A small audio embedding model, trained from scratch: adamw at rate 0.0012, held-out accuracy 94%.
Rows from block 5 of a small audio embedding model, named by matrix and row number. Rows with one number belong to one neuron. Each number is 500 + 25 x the weight over its row's rms, rounded and kept within 0 to 999. All counts start at 0. Numbers have three digits each.
After each neuron's rows are labels from the 100 clips, of 14976, where the neuron reaches its highest value: "responds to" is what is common among them. Only what is clearly more common there than usual is listed. The data: synthesised sound scenes: up to three everyday sounds over a background.
# fc1: MLP up (model.blocks.5.mlp.fc1.weight, 1152x192), inputs 96-191
# fc2: MLP down (model.blocks.5.mlp.fc2.weight, 192x1152, transposed), outputs 96-191

fc1.590:513498540441475518544482547492533487468525517536459513499479481507487516545486481474479517483505518517479486484503506545512479469487491543471462508498513495464515505526514527504450474484512557448494488527534453540479471576522518526499470501518514467489457512470503493545470493497473553527
fc2.590:512495518455497514508489514502519463464513535531468442508465503445480532524490515523510521497489508517501477521515537531482502477488505528456476466528521519497545468531528512486465473472496496489509440489507490521496441528529537526500477493542498485552478455498489502489457461500464437495
responds to: meowing; first sound: meowing

fc1.605:468512503482501523497519446474474436515525519499531517448476521475503506521538481472570540531507502543532493503468493513478529502471488478494515516526522465537499485495492475542503507514453461480489510493555511482507528496518513490519505487507542470507510500516519488510479497520482467517
fc2.605:484492478504497507482488443517494495532522518503499499440470532464515488493505477461495518541486474507517479472492496504488534489494501468510516505485500463528493515517505510570519514525473487459499479478527525465536536490476540433527522463485488465494508500484503498509478449473470479490
responds to: coin spinning; first sound: coin spinning; hammering; first sound: hammering

fc1.67:475524511501469501483523466514503495519476506496516518542498476469480560514477503494467534486516474497504556495474476505521444479504516504472498506513516484454488518483468490497477509507469460510527468540499471500490474527523492470540448549468542486519533476505511500538544522513523458548
fc2.67:511495465452508487529435514480497452517536505503528539516506524502490504513489517498483525480461515548529496458529482524463517509506480485482464497504499523508533493457511502529481499477483480482511463524508500524541503463484487500478463488483488507530526463492491478507525521465532471520
responds to: meowing; first sound: meowing

fc1.429:503542516496451522551510512504513470482509490495484498485481461496490542513491526498515535474502514503470547484515526498550466475491495491499469506521498473529490476500506555545478491483463535470530504522505501500511497511506505472506481538523529458501466457494532469526511499509494495497
fc2.429:522502534484460496539511546537513495479511531496494486483478502517543536502473518511491516471537491534492497525518520485509450504477503554470479505502494493497531496563533524500464480482493541512502523523489464518470461555509508524496492502534459492518472487488544455517462518527474525486
responds to: meowing; first sound: meowing; siren; first sound: siren

fc1.604:506525535475429521554530521501499463488513482492491467511488460504506521549463513491544545464523537508462519516512522469568500492484497496487481499480487492499516491496512545559482509476499537491498496514514485508514490518513489482526459511519505460522487476517552485535513504494495494515
fc2.604:534518508469476512536525507533510518490517524496469484497463482476496523538471524515500531479525529512478510530546526479518459490506529541494466479518511478505515505541505512502462471505489536511506499518511485529501465549533520536466499513566506479549456493501504492521465524506506511476
responds to: meowing; first sound: meowing; siren; first sound: siren

fc1.450:468500531495528519490459532505488480465497527492455447497504542492508527484518471478476475520463540483513482499520460489483473505517495476519560499466502474515501485472502512516506482477500510479485504487465488507533498482518503497478558518445508529477504516489514478467491492527472512524
fc2.450:465519497487514496434486503515483525469475450490488462516518530488474498518468452531485520499476540476499485509502476487509502459474496504524489471510492505537497483468463515495574507527540538511524502492507502552507493496541513511522538497487499514465500488479495478457492460504514497514
responds to: church bell; first sound: church bell

fc1.390:484544511490460541522453526509512497469492515511464481520517514504467527533496490472483499539503576477535491500549471510485473494511501506485505490499491484488535514479515515499502473474480487462529471503554466507518460518519522475484490511481551468501507466478488525522503496526488498536
fc2.390:493531486490482498447471517517482523501497518526457473482500532466467526529452481507494492529511541478509480512516511513474478518517531492512482460533486512517559499477487494478538480483507510467502449499540506523538480536521491524475521490477526471513483457476471509500499493490488498515
responds to: church bell; first sound: church bell

fc1.706:521526464530502451458520504475495543531517461480497536539456470546486483499472503522530476493468500492490499462468494519504509507486534509497455481556489486487498508509507499474505506452481485540453518466519513502502485525492487504522499520542470504482515478508489520486530482494489509520
fc2.706:504513541480490512536498497513538418509504505509533481536493503469492537536518508490509609531488521559489522480491524506508518516493469521490509479484493521487551495482486543550498520523488496489523491504510502516513485476524536515483502502490521518543500473469504504492473492471528493527
responds to: water drop

fc1.665:514502469547501453460505492463489550532555464511498550509478504534510467535484468513497441464500499506482502452488487519453494518485526495500468504525483496521483492536512476453544498455478514515469507499497515491481484507477481512530507487520466540491532515474495502490537461494467487495
fc2.665:478501544450490522528508494500531406491516502521529476553502512480496528533511512493507599552482509516483493477496517519469518517510464534477500499484501527475544472475472544541505493512506495482532497500490514523504493481525541503495510495479509514552485460495513484464476484486528491509
responds to: muffled (low-pass)

fc1.309:525465451537512449467499487475506553519531453529510550530481499494521492518491504497506473490515463501490489455483497500450505512495512473512486519506507524494479473497502486427531523482491509522470495493469523494465509515471506493519512507525476539486522509478508510488523480512473459503
fc2.309:473507534455499520531500514503516424511502519515547460526498509484498510518527513498518591545500510537483530462484505501495506517473465515480511493478519531499548478473476526559511503512500485499543497505510513523511491470519534509506501492467498516543508480497507486469491491502539483505
responds to: muffled (low-pass)

fc1.436:487461522463492481547514487468502513490471514532513515500492521533481540490498541515499536512498476527525500528520499511543493521488513541478516524516516499514548520532464466517464482499494449501495464535488500504490477583496456506476471536467527502505529444492538510556493516454519515525
fc2.436:498527514455544511484466533508482475485499513489506480525488509511506495509555515520472550500504490515514489488508524505525555476495464494472510503485497522477503489520468507499479533473517458511529449520520457515543483482472525521506508469509510504521484470492478519498514497483522496504
responds to: meowing; first sound: meowing; siren; first sound: siren

fc1.523:453497490511470529526453516507563463481474466492451471491487500516463534457499499515511528538546485435547515501460497486493493550472496521510545480504535488485499497499488490521492449495472497465530471482491545484531517517496484477507502527503518464512458496524520507515493479502534484504
fc2.523:493520464511505495480474527508502523520466479491473504501502456517493521480479514544524520508507473503511546480509530474534506513500466546526519458496520514495449464492459457500539455488478508513494489469480506537500464516522521484491509537471500475500459516556476524518528450455562483491
responds to: beeping; first sound: beeping

fc1.118:502517574510445529542514503492489477478536520481506482505478463554483542536462514501501538468534511504462499528528526479548484491513516532514465513481521485501536498507517544559453517491520537468514515543501490506494506520524504495494472502523523484501484468508521498538486522525492509493
fc2.118:549528521488456495551502511559542480517515507500514467494455480458514527547483515514499547472538532511498530532533543480484447491487515516493479481522517511512528518546527525514448492481508516495498488519508509507531468521503500545466464488564490477531470454457496501531478523498485497475
responds to: meowing; first sound: meowing; siren; first sound: siren

fc1.672:492507512495482516476514527491505495490464516438536500501494495499511492552512479532524499521483524499500493515475561498515529499510507451500499512494474524494517488480487559486435458514486496500539532510505527497516478485510490555508476491523503485490521483492504483510485542505503512510
fc2.672:474481466481482500487512474457502513476522493540514486538494525491486501545542499473494594557514516526499518470491497522490537482484489525496535522508510505489521504466483524509493513522444497483527465479472533491470487505467529481528503540495540512518498483467527502506486450476513460520
responds to: water drop; first sound: water drop

fc1.290:505495510517445517526502513472496512493490519439493466513448519505483498536507495474498497525478522471525487527476489516508523516525525514488509483488481466504540522460512531494421472535479501511519474495534521469499480500525477568528491528527506457558499483536543506495473492547494498543
fc2.290:501463488535504508500532540554480501470507471503502430487492503509475488530495493490504495555547524493527509523474538478515511491481499496508524485522502503520520531466495483470501516530495533513512518474501571477445500450485475517502512503492521511509471499479523509490480465486506505515
responds to: water drop; first sound: water drop

fc1.418:464518534502475528504510525511533477507489505500471485511478532517478516526489515516501496536501511497497494479531457491468488519489504524506500521552486483491508486463458457492501455489507514487506487490529488513525480515533535491492503504461581506497506488485490504526515517524478539514
fc2.418:484531466472480461482505493515496508493479508552484476464519502492496535510450493552505489539519520485477502481499527497470487529521532485513475446535481520507550517497476508502556487464473504464499467495499505519534484561554508483482521484471517434525489492495477496509467496480505507495
responds to: church bell; first sound: church bell

fc1.127:487513518491447566496486508527523490504505532518460494493520524473458545517479510493496481519515538484500506516545497530519432532511509536470530445477483470499529518499519478519532488493496494461509468492523482541505466532520500504493488500479551440476499462492479514533494478521506518531
fc2.127:481519502499488530479466507511508528502467550532447484483499526435477497515480492506495467511524526502521475529509514492495505510510512461497502451537499525492529470496513483464502481451495497460517438476560510514546482497508517500480489465473509462489482464502474530504498511523460447511
responds to: church bell; first sound: church bell

fc1.60:495519531461439524538528504498477462522517526493482466519491473490492497561499524521528501495525500483497512522531539479542510445508521507502446511510475497504513477501526509555467484462464536494527500513545470534538509483512520529508459501539528456488464472524499485504509501480495518492
fc2.60:556533491476474504542517518531514452482522520512518481473520473477531547536476517508525523482499520534467514517531552498516453498511504515512449469507489544508508480515503529515482502472512536499512505527479504500519494513510511528481487510577490460515480483507496503512470498468514484464
responds to: meowing; first sound: meowing; siren; first sound: siren

fc1.251:518521497528478486483504516492469499521503517489493479534488513532464531539483501483507527546514546495477528513472525535531488468492483503526499475476466458506551516480474550530449474514483500529510477523502513459483504525529502530552480525489493464492498492473561523502496482494544460503
fc2.251:492516507524501483512526529485457516504506484489534425521484507513490487511520511468447503547485530492507478519483479512546504479502532496484543528520486467510547523478518498480492500485481482531525473512527524453511482487492497521553506488493508495530491464490549500486484478500527516549
responds to: water drop; first sound: water drop

fc1.740:503548517488506516510512498507548509517522505498500462529472479486496516563499481472492519539511543476481543529470487500496482466538529508516498524498502486496561516475504536471459500496495542485506495519509473445531531517487500549500495448520523484507531479462494501519446536476490564497
fc2.740:512476446491526490500525496514481533496473511500527486530505513503447514529494505515496561510453498557524497463509519525517539469482503522520520486528477496516523477476477427483489495536454499527504479468536500496472475509512488514503479529494502488522487488501529504473498447451526486533
responds to: water drop; first sound: water drop; background: none

fc1.0:492472517479509468551497505471513508459496481434510495501507493497449510514515482526497499549496526490507478515496487507485508492512506475475484499488465465478534518484507499481445479513473512507517532536491530491482456500502453523462465489527488518493518494486527493492455534508495552544
fc2.0:498480522508481510512508485461527478480531486522523452559472518491525494544508478475522575530463538519511513516498534535490515489501523523481516485531487512463550492467484556530495516527461496498513471494511556490480489487486558471480511501528526494532501482472513535476458481489510479518
responds to: water drop; first sound: water drop; creak; first sound: creak

fc1.140:439518503496483517519497535515533474487463470497488489519503478514488526459497500534494532536518494444471538498450494447532485541449502528523531501511551490487490477473466496502474464482475496490484502479499502503513515509517487471492499510501534508507476484471521525513490474527534502479
fc2.140:477480493502511503474494521516531487501512464517466516529512500489492514500504482487522547501524477489496517465478496492480517515466452561535523520505525514504489484487452471490544476478506527520467512442479525515483501498482532459530493535511533516478504499507528490491526429509508491507
responds to: coin spinning; beeping; first sound: coin spinning; first sound: beeping

fc1.535:480507524495468501479477502468491455494534478542546504497515498482533501539516479500504523500503501460470483507522564463516508477478525498498481520541486481511554487503504581511491479512545528503470485520533544514551531461497531519507473507519521448483486486498505490488495499509516482493
fc2.535:510505483472472475500494480536530489503526492533517492510520502484501473519522482490439522507479520521468491476483506486497496497490525499533491502495519532502457443475444527479550538499538518502512506470447500545518525484520519450522517497514513487470476516511521479482507462462469479497
responds to: coin spinning; bird chirping; first sound: coin spinning; first sound: bird chirping

fc1.558:494483453520502456467515459472510539541547456493504555522496493535513463515482486510499439485510505514471506471493484505461513511497492490496446518536486519495473476516509497425511527470502488536476479489479529506475473507486492489518502491513470544485530500493500518494517484503477488486
fc2.558:473498549447477517539492486502520422482515515507535470535495515477498541526511499493510598537479522518493517475487509516491500524492473525473498473478508537495532489490496537550514511517502483481541495517489510523511485494533519512495490494500500501554506473503513495463469488487540481508
responds to: muffled (low-pass)

fc1.349:516501480525502464476502481466516529526527488506505544529455509513515497532477470482473438480513480496508499456469487513472490524515516520476470487550493533513494496540544494449524506479493490522477482496496491493465473540487480492524507484540462533486543500469503524488515488499489495507
fc2.349:504508543452496531535492514519532412479509527503518487538504495473494533529507516490511605540500511516496505464491524506493505531495477542482498485483493520481548505501495538557506510520510480471537490514498488512508484499524524505504493479504503502566506458485524497484473489496535501506
responds to: muffled (low-pass)

fc1.618:467504484470468500513479490508553504509520474540524491503496493499509508546499473506500503492508524482521485520549491444490478461490513489497461521522476469515490471499475508492488490515532533510481520500496500578527476441535494488429486485498534505482466491464501489484504504493480484496
fc2.618:466525479475473467493507471492517482482534472520522497530532487505519465508509448521478521532457525465452511497472499499522475491487527512502440516508499527504510441450472527491551500504516534517511493478450515512536498501526509497502507500501515496464482500525515451462482462475510462500
responds to: coin spinning; first sound: coin spinning

fc1.93:505519482509482528523460518519567470502470464507471516517469483522504506486496482539468504530488469488457565473464498485500485495478513527486504484538524513429471482456465530518467495460482498501461484479461491525494518495510466479467514561501522503516458496470505531504510500514505524508
fc2.93:516514485513514518500460551504489487534493494466504511455495536485457542477492510515494549503481501501523531468512492494473510530445479510527542505498491472494508491523528509528486496446488507513493500514520523527481473496460498474496493528511517496501494477498487514507511441474513514533
responds to: beeping; first sound: beeping